From a checkpoint of a small spectrogram enhancement model.
Model: 3.44M parameters, arch unet, norm batchnorm, activation silu, widths [64, 128, 192].
Training: 14100 steps, batches of 64.
Data: 26041 training examples, 34.7 epochs.
Rows from block 7 of a small spectrogram enhancement model, named by matrix and row number. Each number is 50 + 10 x the weight over its row's rms, rounded and kept within 0 to 99. All counts start at 0. After the name is the row's rms in percent of the matrix's.
After each channel's rows are labels from the 100 clips, of 14976, where the channel reaches its highest value: "responds to" is what is common among them. Only what is clearly more common there than usual is listed. The data: melodies that start on their tonic, played by one synthesised instrument. In brackets: how many of the 100.
# conv: 3x3 conv (model.mid.1.conv.weight, 192x192x3x3, each kernel summed), inputs 0-191

conv.160 126:38 35 41 47 45 51 45 46 40 35 43 56 52 39 54 54 55 60 34 30 31 55 45 40 52 70 48 45 30 53 40 54 50 47 39 49 69 45 56 49 49 51 49 54 45 46 31 41 40 67 55 50 45 62 60 57 45 48 59 58 14 60 52 37 59 43 54 50 51 67 51 33 61 44 42 44 59 59 52 35 31 45 47 45 41 21 43 51 67 47 41 42 43 48 59 58 38 50 44 34 51 54 39 51 55 61 52 44 49 58 43 68 41 52 31 46 49 44 50 43 45 56 65 47 45 47 37 56 54 55 49 47 54 58 71 50 55 61 48 50 42 59 48 48 33 46 41 86 37 42 49 58 48 46 56 49 52 46 43 41 37 60 43 50 43 43 60 36 51 49 51 49 45 58 44 13 28 45 38 62 55 43 52 55 54 43 36 49 43 48 60 57
responds to: bell-like (58); organ-like (41)

conv.28 094:57 44 55 63 63 62 58 53 47 52 45 30 44 52 49 35 62 43 44 49 50 53 45 39 33 54 60 69 41 59 50 46 47 39 42 41 62 45 53 50 42 41 57 47 57 38 54 40 57 28 47 52 54 51 65 48 58 42 54 42 64 46 62 46 47 66 56 47 48 60 53 51 48 46 48 46 29 44 56 55 42 57 49 48 48 41 55 49 50 67 56 39 71 55 42 62 28 53 46 45 44 45 33 48 53 66 55 34 29 62 51 41 48 57 47 50 58 46 50 41 57 37 60 48 56 62 46 40 37 40 56 58 48 54 39 47 41 61 51 49 68 52 64 46 61 52 40 76 40 57 56 48 00 49 40 52 53 45 53 40 49 68 50 38 34 58 54 47 51 61 49 44 44 64 49 37 62 46 52 24 51 60 55 36 54 39 35 75 52 52 53 57
responds to: thin (high-pass) (76); white noise (60)

conv.110 087:63 54 38 47 37 36 60 53 51 50 57 46 49 45 55 49 39 49 67 63 52 27 49 41 53 62 38 22 46 45 60 51 47 38 46 57 61 50 44 45 48 60 83 53 52 47 44 61 62 59 55 52 44 65 41 56 40 58 14 67 47 54 59 43 56 47 60 64 43 62 33 53 64 46 48 45 50 26 60 38 30 39 63 44 60 44 49 47 46 40 61 58 47 60 60 44 52 22 50 52 53 59 44 44 54 44 47 44 39 52 53 58 43 39 57 59 42 49 54 46 55 51 47 60 52 43 40 57 39 42 47 70 49 55 54 32 38 48 40 43 40 58 41 50 63 36 47 50 54 41 47 53 76 62 41 58 48 50 34 46 42 57 59 65 51 37 63 63 44 51 55 50 23 48 57 52 46 52 47 51 57 50 47 55 51 35 51 73 41 54 60 38
responds to: staccato (53); white noise (44); thin (high-pass) (44); pink noise (37)

conv.69 091:35 47 44 35 48 60 40 33 47 55 53 53 46 65 62 47 57 67 41 27 46 43 47 60 38 48 55 46 44 26 53 67 44 45 36 62 50 43 55 43 45 43 53 70 66 46 47 52 38 59 53 66 56 44 63 63 31 56 53 58 57 55 46 55 38 49 59 46 40 35 66 52 58 57 45 59 56 39 41 47 43 69 54 42 51 58 31 48 31 56 49 37 34 46 70 59 45 42 42 50 67 57 45 45 61 61 49 45 57 60 65 49 51 45 45 46 44 58 45 39 59 41 41 46 40 45 44 62 41 52 51 50 55 46 56 44 57 63 40 32 32 56 40 72 48 62 28 50 44 42 37 50 46 38 54 44 52 51 66 56 53 51 51 45 51 48 70 19 56 30 41 45 36 43 53 50 44 41 70 49 56 37 30 46 45 60 41 61 35 38 52 50
responds to: staccato (55)

conv.169 079:56 49 39 49 44 59 50 52 51 46 62 45 40 60 43 51 44 56 68 39 49 32 40 47 62 61 74 37 48 45 57 53 36 47 41 62 49 52 55 36 41 59 79 58 55 43 44 53 53 46 53 51 58 28 53 42 39 61 17 52 44 69 64 48 64 53 66 55 47 56 41 48 58 43 39 53 52 42 67 57 54 42 49 16 56 49 57 53 32 48 47 58 51 49 50 43 45 46 28 59 45 53 51 53 64 51 38 41 55 53 45 58 44 67 45 62 41 50 56 66 64 51 63 53 69 45 67 40 31 44 57 48 55 55 57 30 41 43 47 49 40 52 48 49 45 42 45 47 60 47 47 61 27 78 52 51 50 46 51 52 46 54 54 44 41 41 50 47 54 57 45 45 32 39 33 61 37 36 53 49 58 50 50 46 46 66 56 58 55 40 27 37
responds to: thin (high-pass) (69); white noise (52); pink noise (25)

conv.180 099:40 53 50 41 43 44 48 61 45 44 52 65 45 29 81 34 55 58 46 53 60 55 57 62 42 47 53 39 56 35 51 50 44 64 59 47 82 55 62 65 49 43 44 63 42 41 39 48 57 77 66 70 43 43 44 40 68 50 52 47 50 44 58 48 49 44 66 68 60 43 39 41 60 58 58 43 23 43 39 38 61 20 33 46 46 56 62 51 50 57 48 47 45 43 39 47 43 44 62 59 53 40 40 53 29 51 53 48 53 45 40 36 47 40 48 28 41 48 51 59 50 48 71 68 64 48 50 38 43 46 49 45 33 48 32 62 49 60 41 40 58 64 38 53 52 53 49 47 58 55 34 60 62 53 46 65 52 54 44 51 40 40 53 47 50 32 48 56 48 51 46 47 49 34 41 49 56 58 37 56 45 43 42 49 49 55 52 52 28 44 57 48
responds to: marimba-like (57)

conv.96 104:28 39 45 63 56 53 52 41 50 57 48 58 41 60 63 45 48 57 45 49 66 54 45 44 49 48 45 51 49 45 66 35 42 39 54 55 54 49 52 51 51 50 51 87 56 44 36 68 29 49 49 60 47 55 44 44 54 33 54 42 63 26 44 56 54 45 30 46 40 41 26 48 52 46 50 86 25 41 43 45 41 51 41 47 55 41 50 52 50 55 46 34 39 60 36 45 42 53 59 49 49 65 42 57 45 51 55 60 63 46 49 37 44 53 33 30 50 34 56 84 50 45 50 51 45 52 35 55 50 44 43 49 21 46 48 53 30 54 51 47 49 50 48 57 42 63 35 46 53 61 34 50 55 46 54 67 58 43 51 58 45 55 59 49 51 48 43 54 68 51 50 56 51 37 54 55 47 46 48 53 39 49 47 38 60 58 43 44 20 39 48 47
responds to: marimba-like (48)

conv.144 101:38 68 37 41 37 38 50 42 28 50 30 52 51 38 50 49 43 45 47 47 52 40 54 44 50 66 42 63 52 63 44 37 51 50 23 42 43 46 49 35 56 70 50 42 57 36 58 47 59 45 50 47 35 62 64 59 43 61 51 55 42 50 59 42 76 70 58 38 55 26 22 52 63 37 69 52 50 58 34 51 36 61 57 48 44 43 50 52 51 51 51 53 42 40 59 51 53 58 48 50 59 45 44 59 48 59 44 46 47 40 42 52 45 50 53 51 47 47 51 25 60 61 48 67 47 45 38 49 56 62 58 33 46 65 28 54 46 58 46 44 45 56 46 57 56 41 36 52 63 60 33 52 62 48 50 75 48 44 58 55 50 31 60 55 67 52 48 45 65 47 36 34 47 41 46 46 43 47 33 53 49 42 50 69 61 45 43 47 32 46 56 36
responds to: pink noise (39)

conv.75 084:42 40 48 47 37 56 52 30 47 65 46 46 44 48 48 40 47 36 53 68 42 50 80 40 60 42 43 56 46 38 37 53 42 42 51 52 58 38 44 48 58 44 46 34 72 45 51 39 48 55 25 49 53 41 53 43 48 53 45 49 58 47 54 34 52 50 62 46 44 59 59 50 39 59 37 40 40 36 51 72 39 38 65 58 45 71 47 47 45 54 51 54 47 44 38 64 58 34 42 56 46 54 68 37 38 52 36 56 52 44 48 47 40 36 61 59 68 52 65 42 23 39 26 45 43 50 34 63 42 54 43 56 50 64 47 38 53 51 65 49 71 48 73 49 36 45 54 43 53 41 48 65 58 41 45 52 46 32 32 32 52 37 53 64 39 51 61 58 55 42 53 52 54 47 37 42 62 30 44 62 50 55 52 48 50 39 61 53 52 43 43 60
responds to: thin (high-pass) (39); white noise (35); clarinet-like (29)

conv.126 106:33 49 55 34 49 41 51 64 45 42 63 57 46 50 50 58 62 47 57 63 69 54 60 46 37 62 38 52 51 58 50 62 50 60 47 49 33 65 45 66 55 34 60 47 61 63 59 50 40 43 48 50 46 52 33 24 49 45 61 57 55 47 62 49 50 31 53 39 49 41 72 51 43 46 40 49 43 37 52 40 67 57 50 50 46 30 65 50 60 53 58 52 72 46 44 55 60 50 46 39 48 39 60 51 58 53 48 67 37 18 42 58 60 48 56 60 53 51 44 69 51 44 60 34 72 44 50 40 48 51 41 55 60 43 45 52 52 56 72 57 63 42 76 61 50 29 33 51 56 45 49 46 54 45 51 57 57 41 46 47 71 53 63 45 39 58 48 53 60 54 57 59 63 31 29 52 65 43 69 47 53 59 43 42 63 50 40 52 44 54 42 59
responds to: thin (high-pass) (61); white noise (37)

conv.35 107:47 50 47 66 60 54 48 52 68 48 37 40 31 48 17 51 49 45 53 35 63 40 33 40 43 41 56 65 42 55 53 53 49 59 44 59 50 40 49 69 57 43 43 49 47 55 41 43 65 56 39 52 63 46 49 30 47 47 53 68 42 47 50 45 50 43 44 49 53 47 73 44 69 39 27 41 60 36 48 55 43 82 57 51 39 36 48 44 52 39 56 31 43 64 17 47 49 45 48 39 42 39 51 54 67 46 52 45 44 42 50 59 53 46 44 53 55 41 38 44 48 44 44 56 61 37 41 50 51 46 47 50 65 53 62 60 54 37 42 57 50 58 45 49 57 54 46 40 49 54 48 59 48 45 38 68 53 49 48 44 49 55 50 38 72 39 43 44 87 61 49 49 43 48 47 28 52 49 48 55 44 44 45 32 44 57 62 61 63 49 50 63
responds to: marimba-like (61); vibraphone-like (29)

conv.153 084:45 54 61 49 45 58 37 36 59 60 53 48 40 44 54 51 49 54 55 56 56 48 31 41 62 42 56 62 47 41 42 47 64 52 55 44 48 61 52 32 50 45 52 57 43 49 44 52 57 42 53 53 64 40 18 47 55 61 47 44 48 49 54 53 43 49 43 47 51 60 64 54 34 74 45 31 44 47 53 40 49 57 66 62 41 68 38 59 48 38 47 37 44 50 44 71 37 37 55 51 47 50 71 59 53 36 55 41 38 54 40 52 50 45 37 60 30 39 48 55 38 50 52 56 44 61 70 39 62 55 21 60 47 59 51 57 35 58 56 47 50 59 56 56 51 50 38 57 50 56 57 53 39 74 49 41 56 48 73 41 43 64 48 43 65 42 68 54 43 51 31 51 57 24 61 58 37 38 54 30 44 37 60 50 32 60 55 62 52 50 61 47
responds to: pink noise (58)

conv.171 102:67 37 42 53 49 48 55 54 48 69 46 47 48 52 39 53 55 52 54 44 58 66 45 28 46 55 48 58 52 50 61 53 44 44 53 43 30 37 65 24 44 44 48 54 47 58 48 41 46 52 44 64 57 46 52 39 57 41 51 59 38 56 37 34 55 34 59 48 54 28 58 42 52 42 51 41 95 60 52 37 33 73 67 35 66 39 47 57 38 20 58 54 62 38 45 53 41 45 63 52 40 50 56 53 47 44 66 53 43 57 48 38 46 50 48 51 59 39 56 34 57 51 50 64 48 38 48 50 55 46 41 55 45 69 43 61 40 44 46 56 54 43 37 56 39 44 36 42 52 50 52 46 63 55 81 31 38 47 62 44 51 57 49 41 41 56 50 40 46 55 29 59 47 61 42 50 34 56 51 49 42 59 51 44 54 59 46 62 52 52 54 44
responds to: bass guitar-like (36); horn-like (29)

conv.25 101:46 46 42 42 41 37 56 59 58 62 55 44 47 64 59 50 36 48 54 45 67 65 33 52 31 54 53 68 45 46 46 62 56 33 38 38 43 56 39 52 49 60 57 61 63 39 51 60 39 61 66 65 53 38 61 65 48 52 36 51 60 55 55 57 61 43 49 34 56 47 44 36 48 54 48 46 34 39 44 49 42 44 36 38 42 58 64 55 54 36 40 58 58 44 60 50 46 54 55 45 35 61 64 52 72 39 41 61 48 49 48 47 62 65 47 46 55 53 45 38 69 44 37 50 51 52 52 33 24 34 41 30 54 57 58 57 42 38 34 49 55 39 48 61 43 32 61 57 57 43 36 37 35 52 50 50 66 48 59 48 48 51 53 69 50 52 38 34 52 54 74 48 45 46 46 52 69 63 41 56 57 62 37 46 39 41 54 47 44 50 25 66
responds to: pink noise (48)

conv.157 102:54 62 56 51 53 51 41 30 67 57 67 26 29 53 43 52 67 64 41 57 44 31 43 60 41 48 53 32 46 40 24 69 60 51 38 37 54 35 50 56 57 42 48 47 44 35 52 47 59 66 39 56 45 62 36 45 51 42 47 46 52 50 56 50 48 44 49 30 42 45 32 54 48 47 49 37 64 42 38 38 53 62 47 54 55 62 53 65 41 66 32 52 60 45 40 46 36 50 54 45 57 38 57 34 67 51 44 40 48 43 56 71 54 52 47 57 41 67 47 63 49 56 39 55 35 67 41 36 58 52 41 49 46 66 73 47 42 40 39 50 50 48 48 48 37 65 62 54 50 52 50 44 59 43 44 53 52 48 53 46 50 60 57 53 53 49 40 51 47 26 72 38 45 48 64 37 53 45 62 41 34 45 59 38 53 53 23 46 53 53 47 55
responds to: bell-like (37)

conv.147 096:28 58 43 46 48 66 60 55 73 57 66 50 51 41 45 59 55 58 32 49 56 54 27 51 53 54 43 46 66 28 42 46 54 59 36 49 37 50 54 28 58 55 50 57 43 58 42 51 46 50 60 64 63 41 19 37 46 44 56 44 47 46 35 57 54 52 52 42 52 55 38 58 58 56 33 42 48 48 49 56 53 37 48 46 71 50 58 40 46 26 58 43 63 46 51 48 43 49 44 37 47 45 55 47 52 45 50 57 45 26 51 42 44 45 45 38 53 74 36 47 47 47 35 40 44 58 59 50 51 55 50 47 37 61 70 44 51 58 46 59 41 49 28 56 47 38 52 34 43 48 40 65 59 42 68 53 59 53 50 35 60 44 34 30 59 44 56 49 56 63 41 45 59 53 23 68 49 58 48 38 42 55 46 41 59 60 55 35 54 37 40 52
responds to: bass guitar-like (55)

conv.61 112:59 75 41 55 44 42 43 63 54 59 34 40 46 02 33 50 46 61 52 49 52 40 40 52 54 47 69 56 55 47 71 66 48 51 25 45 49 34 36 57 46 33 47 57 52 44 69 52 49 46 44 40 35 53 46 33 55 43 55 58 47 52 39 59 51 37 38 40 58 57 62 49 46 55 59 36 60 46 40 45 21 45 62 54 56 41 48 50 61 46 48 43 40 44 55 53 48 47 59 59 57 49 51 57 65 66 45 48 44 56 55 48 49 52 44 51 54 55 42 39 51 37 54 54 80 36 42 34 47 62 48 49 57 58 42 46 48 20 52 60 47 51 35 54 41 54 44 60 51 56 40 67 49 52 47 58 46 51 48 53 61 38 42 37 62 46 54 45 57 52 60 44 45 59 54 39 28 61 50 49 46 52 52 52 42 68 29 50 50 52 54 58
responds to: bass guitar-like (48)

conv.125 104:59 41 47 45 25 51 53 33 36 60 50 46 41 41 55 59 68 59 47 30 39 57 54 50 59 48 43 41 57 48 66 37 49 50 57 49 44 61 43 70 53 34 51 46 53 47 37 62 58 51 52 31 52 47 58 52 78 53 51 39 40 49 47 47 42 55 58 36 53 51 64 41 47 48 45 41 49 54 54 52 63 65 52 48 35 44 31 38 49 66 55 56 57 45 64 63 42 56 33 54 44 59 48 48 38 76 37 10 48 38 58 81 56 46 49 44 45 57 43 40 42 51 30 51 43 40 57 58 57 54 50 50 49 40 23 53 39 52 55 59 41 48 50 39 49 42 67 44 42 50 44 63 47 48 57 47 49 36 49 47 47 56 65 42 47 58 59 59 41 49 37 44 46 44 56 64 65 38 53 27 46 39 44 57 48 63 43 45 56 53 47 52
responds to: bass guitar-like (63)

conv.91 113:38 37 46 38 38 56 41 37 43 54 57 40 54 44 60 52 60 67 53 33 44 43 51 42 38 48 64 54 38 56 57 46 55 40 49 21 59 42 59 52 57 52 57 45 53 49 53 33 53 53 54 37 43 49 48 63 40 50 56 42 25 55 46 38 49 44 63 42 43 61 57 58 56 42 35 46 45 71 53 40 21 41 67 46 47 35 49 56 56 45 44 53 54 45 65 55 51 51 39 30 58 58 48 64 43 50 58 33 48 43 41 56 36 45 24 65 44 51 52 45 50 53 54 47 59 37 42 45 40 41 45 51 55 38 55 43 52 61 65 52 45 54 50 66 20 37 50 75 46 54 51 35 51 51 67 46 51 50 44 40 42 52 53 42 25 53 50 34 36 55 54 44 65 59 50 40 41 52 58 50 51 51 66 55 45 37 27 43 48 55 73 57
responds to: bell-like (76)

conv.4 089:60 51 29 36 48 46 57 57 45 53 47 40 43 57 46 59 43 44 47 34 46 33 43 34 46 45 59 40 45 43 57 33 53 41 39 40 63 52 69 38 42 66 71 51 60 55 56 55 54 46 52 47 53 53 42 49 50 37 09 33 57 61 42 46 50 53 42 44 47 75 42 46 50 57 40 44 41 34 61 53 48 56 44 30 46 47 62 33 29 48 54 37 58 46 50 47 45 48 30 59 46 51 43 45 59 34 45 44 59 59 60 55 47 60 62 56 48 50 58 44 55 68 56 55 47 42 55 45 37 42 52 45 50 51 43 38 28 31 48 31 59 53 59 54 50 55 52 64 66 46 47 62 34 53 51 61 49 55 37 51 46 56 59 51 47 51 38 64 55 42 50 38 22 45 20 54 50 28 56 46 49 54 53 48 67 41 52 53 55 46 48 40
responds to: pink noise (59); rumble (28); sine tone (27)

conv.76 094:51 56 44 32 81 47 41 46 69 53 40 36 48 48 54 53 43 65 50 46 51 54 26 36 57 39 42 48 60 51 57 53 64 68 46 44 58 45 55 17 38 42 59 68 54 41 25 33 56 47 42 36 43 40 40 38 38 53 53 45 41 44 41 49 44 43 48 42 50 52 45 61 43 38 45 39 49 42 45 54 38 45 66 57 60 35 62 54 64 57 42 57 40 58 44 60 51 37 67 62 49 56 59 47 33 57 42 67 55 28 44 21 45 54 38 58 58 56 38 57 39 58 38 47 36 45 44 67 49 55 42 39 35 50 63 44 48 53 54 44 49 43 49 50 50 53 49 50 43 36 46 63 51 48 59 45 48 47 62 38 43 53 43 50 42 40 50 54 61 52 48 39 51 34 42 34 29 65 52 55 42 41 55 55 44 41 45 57 59 66 64 52
responds to: bass guitar-like (66)

conv.29 085:47 44 53 47 59 45 52 50 30 47 42 48 60 55 35 43 45 39 58 56 35 59 26 40 38 29 36 46 51 42 38 45 60 49 46 53 33 38 49 51 34 33 40 42 49 56 39 49 48 62 34 29 41 48 69 40 50 48 59 35 53 51 46 40 48 63 63 42 53 40 46 57 42 41 36 41 66 52 53 50 62 37 63 39 62 49 48 47 46 71 33 45 59 58 50 66 62 52 40 50 39 44 57 53 45 38 57 35 45 74 46 56 45 32 47 64 56 54 56 57 44 49 28 52 38 47 49 66 45 47 41 46 45 65 36 54 38 44 41 52 42 46 75 55 35 61 46 32 58 39 47 71 31 51 53 37 32 51 46 47 31 41 59 50 49 47 58 54 38 62 64 55 61 53 51 44 58 55 37 63 54 34 55 48 48 48 54 45 43 47 54 65
responds to: staccato (63); flute-like (61); saxophone-like (29)

conv.50 101:24 53 41 56 49 37 54 42 57 55 63 39 61 39 45 39 60 35 48 43 50 38 49 45 68 51 61 33 54 40 34 50 49 44 47 55 48 58 44 60 58 47 46 46 43 49 52 54 42 62 41 58 48 35 54 52 58 51 33 54 39 54 48 45 46 40 47 59 44 59 63 49 31 60 49 44 53 61 53 50 57 43 56 61 48 28 41 47 49 56 60 41 39 40 55 69 49 55 58 48 48 56 62 35 47 43 67 48 53 27 43 27 57 65 34 40 50 34 54 53 42 39 50 63 35 39 29 38 51 51 52 46 38 70 47 70 33 49 49 61 44 42 59 55 36 63 46 54 49 67 51 80 35 50 23 53 31 43 46 45 73 47 54 56 57 49 49 49 32 52 61 55 46 49 52 34 30 45 41 62 42 64 39 48 40 51 58 43 55 42 50 43
responds to: reverberation (78); flute-like (58); rumble (27)

conv.97 095:41 50 45 49 42 43 49 65 51 62 45 37 48 44 41 46 67 62 47 55 42 52 35 58 40 44 38 44 52 56 42 62 50 42 43 57 54 41 54 41 63 47 56 58 48 41 43 53 33 46 57 46 35 59 51 44 73 48 41 56 60 66 53 72 43 54 45 73 49 25 58 60 37 47 36 54 33 47 52 59 62 58 36 50 56 57 15 45 44 46 46 50 59 43 60 65 42 48 62 38 69 47 44 50 54 46 53 48 43 54 47 42 50 44 33 44 57 40 41 62 52 52 52 39 36 35 47 57 56 62 41 60 58 65 48 42 57 52 72 43 46 43 55 43 67 50 25 49 45 53 56 36 56 55 55 41 37 50 58 64 47 52 67 39 39 48 39 52 46 73 42 60 50 57 69 59 49 62 32 45 52 17 43 42 56 46 55 57 56 33 52 43
responds to: flute-like (61)

conv.139 092:50 63 51 49 25 73 49 21 33 56 56 40 49 66 65 73 42 53 39 60 39 39 52 51 49 47 50 41 49 46 55 48 37 55 30 44 61 55 55 42 55 75 44 61 44 62 56 43 64 59 36 49 60 36 25 70 45 58 39 36 42 47 38 44 47 38 63 48 52 61 47 50 55 50 66 59 46 56 54 44 44 50 51 42 60 53 35 38 52 44 30 69 57 47 45 48 43 37 55 48 38 53 42 50 51 83 32 45 39 67 61 46 45 67 61 42 44 50 47 43 54 44 51 46 39 38 43 57 37 46 47 55 52 36 51 44 50 31 52 46 47 50 51 39 46 61 45 41 36 48 62 58 50 52 46 47 54 51 43 54 44 44 49 48 33 43 50 55 42 64 37 54 45 47 60 79 62 61 37 45 43 56 52 66 46 36 47 50 47 45 43 47
responds to: staccato (63)

conv.154 106:56 46 49 40 48 43 61 52 55 55 53 47 56 40 49 41 52 44 50 56 47 35 40 45 43 65 72 34 50 45 63 38 53 33 61 59 37 47 40 51 53 42 62 79 49 29 47 49 47 50 39 54 54 58 45 35 46 51 49 56 47 48 40 62 48 43 34 74 63 72 50 44 56 48 58 53 76 32 68 68 52 39 43 59 54 45 51 59 53 40 43 38 46 54 46 31 49 56 40 58 47 35 46 60 49 61 49 50 43 43 55 45 46 65 34 49 45 35 43 50 52 42 45 47 46 46 57 37 43 38 52 52 57 53 48 57 52 52 55 46 42 54 50 64 37 61 53 52 37 32 40 45 87 52 35 59 47 45 58 37 39 64 43 31 35 48 35 54 40 38 37 44 56 43 74 37 42 45 66 56 50 33 48 34 46 66 43 49 51 46 62 44
responds to: pink noise (35)

conv.122 111:53 61 60 40 57 55 41 50 35 75 66 54 53 30 40 50 54 41 40 41 53 58 49 56 49 38 54 43 54 53 47 33 58 46 49 65 41 41 53 66 48 58 59 55 56 62 41 55 46 57 52 48 56 33 57 55 53 54 56 56 41 55 52 48 43 56 48 36 43 52 37 46 33 52 28 41 41 42 52 44 41 47 52 46 34 31 53 62 43 41 56 55 51 44 38 64 45 55 38 54 48 35 65 41 27 30 56 49 64 47 51 71 28 46 40 38 15 63 52 62 53 64 49 45 50 33 42 26 67 46 46 59 53 53 45 45 44 60 60 43 61 66 38 49 36 60 62 56 28 61 44 48 35 50 36 53 55 53 42 45 41 51 39 35 50 53 43 37 35 57 61 46 62 41 53 42 48 47 64 57 50 47 51 43 53 59 44 37 74 52 44 50
responds to: thin (high-pass) (87); white noise (41); pink noise (38)

conv.18 098:38 44 47 38 76 43 41 47 43 51 50 42 57 55 56 48 38 52 38 27 38 58 45 44 58 51 47 44 39 52 51 43 54 67 40 59 53 42 50 47 49 38 41 54 49 57 31 30 42 34 43 44 55 36 56 46 17 49 41 44 41 40 40 70 52 48 56 43 44 44 47 51 42 44 48 38 52 47 51 47 48 53 62 55 69 25 52 56 58 52 53 57 54 57 54 58 40 44 43 39 33 61 59 45 42 51 55 54 47 33 36 35 40 49 32 67 31 34 48 45 54 50 58 41 45 38 36 38 55 40 42 48 52 71 64 45 36 62 57 36 57 61 55 33 70 62 41 47 52 45 47 53 49 33 78 46 72 35 47 31 40 46 62 51 52 48 43 47 26 49 50 50 63 48 45 51 38 48 48 48 43 61 52 47 50 39 37 59 57 45 58 48
responds to: bass guitar-like (75)

conv.164 107:66 59 36 49 52 49 58 52 57 46 67 32 44 47 42 57 58 40 36 51 55 41 50 35 78 41 52 47 57 43 48 44 45 66 33 48 42 51 45 44 55 44 46 54 54 37 38 64 57 52 48 29 33 52 43 47 60 45 31 36 44 43 61 51 63 54 39 52 42 46 46 46 50 42 64 37 58 26 39 39 72 57 43 47 74 39 29 63 32 50 64 45 50 41 54 43 52 60 52 39 36 47 54 55 56 51 49 31 60 25 57 46 51 46 44 52 37 26 55 47 57 64 36 44 51 36 43 61 45 59 51 58 54 39 39 51 52 43 59 54 34 51 42 42 48 42 50 59 52 49 40 62 63 38 52 33 57 54 33 30 41 58 44 42 48 59 43 60 48 56 46 59 54 64 50 58 45 57 50 39 48 41 56 20 47 47 29 49 54 47 55 58
responds to: bass guitar-like (49)

conv.12 103:49 57 52 50 48 48 52 19 70 36 48 62 53 24 64 50 42 57 41 57 60 57 53 64 62 45 48 45 44 63 45 41 42 63 40 52 68 56 24 35 65 54 47 26 53 40 47 40 53 71 44 52 31 50 45 59 44 43 49 34 49 43 46 43 42 44 38 46 40 43 70 55 58 52 50 32 52 54 47 60 57 53 39 42 45 56 37 53 38 53 56 59 61 43 25 59 54 52 60 62 58 40 65 52 31 57 59 52 36 37 43 36 67 46 33 52 44 51 65 39 33 38 50 44 56 62 64 58 40 48 58 48 41 50 62 50 38 42 45 47 50 51 48 57 50 46 55 36 50 49 40 55 29 42 46 44 56 42 60 85 55 47 49 47 50 57 51 52 45 50 56 40 43 46 70 65 52 59 51 50 45 39 44 52 61 58 53 46 40 60 58 37
responds to: marimba-like (29)

conv.17 117:39 50 60 51 55 53 44 32 48 69 65 56 47 60 52 52 50 49 46 49 47 26 38 43 40 46 43 36 33 54 53 69 54 46 51 54 46 61 54 41 49 54 47 55 40 59 43 49 30 84 54 61 45 50 37 37 55 53 46 42 45 27 52 54 37 55 45 54 45 44 44 50 55 47 38 54 42 42 52 28 82 43 50 49 38 48 41 44 37 69 42 45 54 50 44 38 49 48 46 54 57 37 47 51 55 53 50 27 47 55 54 42 30 65 50 61 36 54 33 54 51 57 34 49 32 51 71 45 48 39 47 60 43 90 54 48 46 58 48 46 55 42 45 62 47 53 59 43 44 29 38 53 63 66 52 43 43 47 47 49 59 54 47 44 53 50 42 54 32 50 58 53 65 40 43 53 60 43 60 66 46 37 41 51 54 40 41 52 35 36 58 45
responds to: flute-like (61)

conv.105 107:50 52 56 58 40 55 53 55 43 41 82 75 46 55 56 55 42 41 43 49 51 57 26 47 42 34 53 45 52 51 35 64 45 64 45 62 40 50 59 47 76 22 47 47 87 60 42 40 43 54 57 47 28 52 44 41 49 48 50 33 49 52 35 58 59 55 64 57 44 67 62 39 40 44 53 46 34 40 58 33 43 47 52 39 38 52 42 51 47 59 49 55 48 51 49 59 36 46 41 41 65 33 40 48 50 60 57 49 59 50 34 38 40 47 36 36 37 48 40 72 53 49 53 46 44 49 55 43 68 55 51 65 50 50 61 61 56 35 57 41 42 44 33 39 49 56 43 39 53 43 30 50 56 43 55 41 40 54 49 56 55 44 56 44 50 59 53 52 31 60 58 49 47 46 65 39 49 66 59 56 48 48 63 45 50 48 29 56 51 41 53 47
responds to: flute-like (46)

conv.14 123:59 55 38 55 35 51 53 44 50 41 49 51 47 37 39 42 52 66 43 56 54 35 62 42 49 49 43 51 55 42 62 48 39 47 50 52 29 52 45 42 52 51 60 50 44 38 42 42 53 49 55 37 57 64 59 43 55 45 49 54 39 64 45 41 45 26 55 47 44 34 39 48 43 43 50 60 56 48 44 42 65 47 44 47 41 30 49 48 39 65 56 64 58 56 43 53 55 62 52 54 39 32 60 57 25 48 41 51 41 38 52 44 74 50 47 50 51 40 44 79 52 55 45 48 39 50 44 31 56 60 61 61 43 62 41 47 38 73 43 53 41 55 66 48 51 42 87 55 43 66 65 68 51 44 48 41 32 56 50 59 44 47 51 24 47 55 51 39 33 51 33 34 48 38 57 36 33 57 41 70 50 50 42 38 38 50 45 34 56 49 56 40
responds to: reverberation (97); marimba-like (43)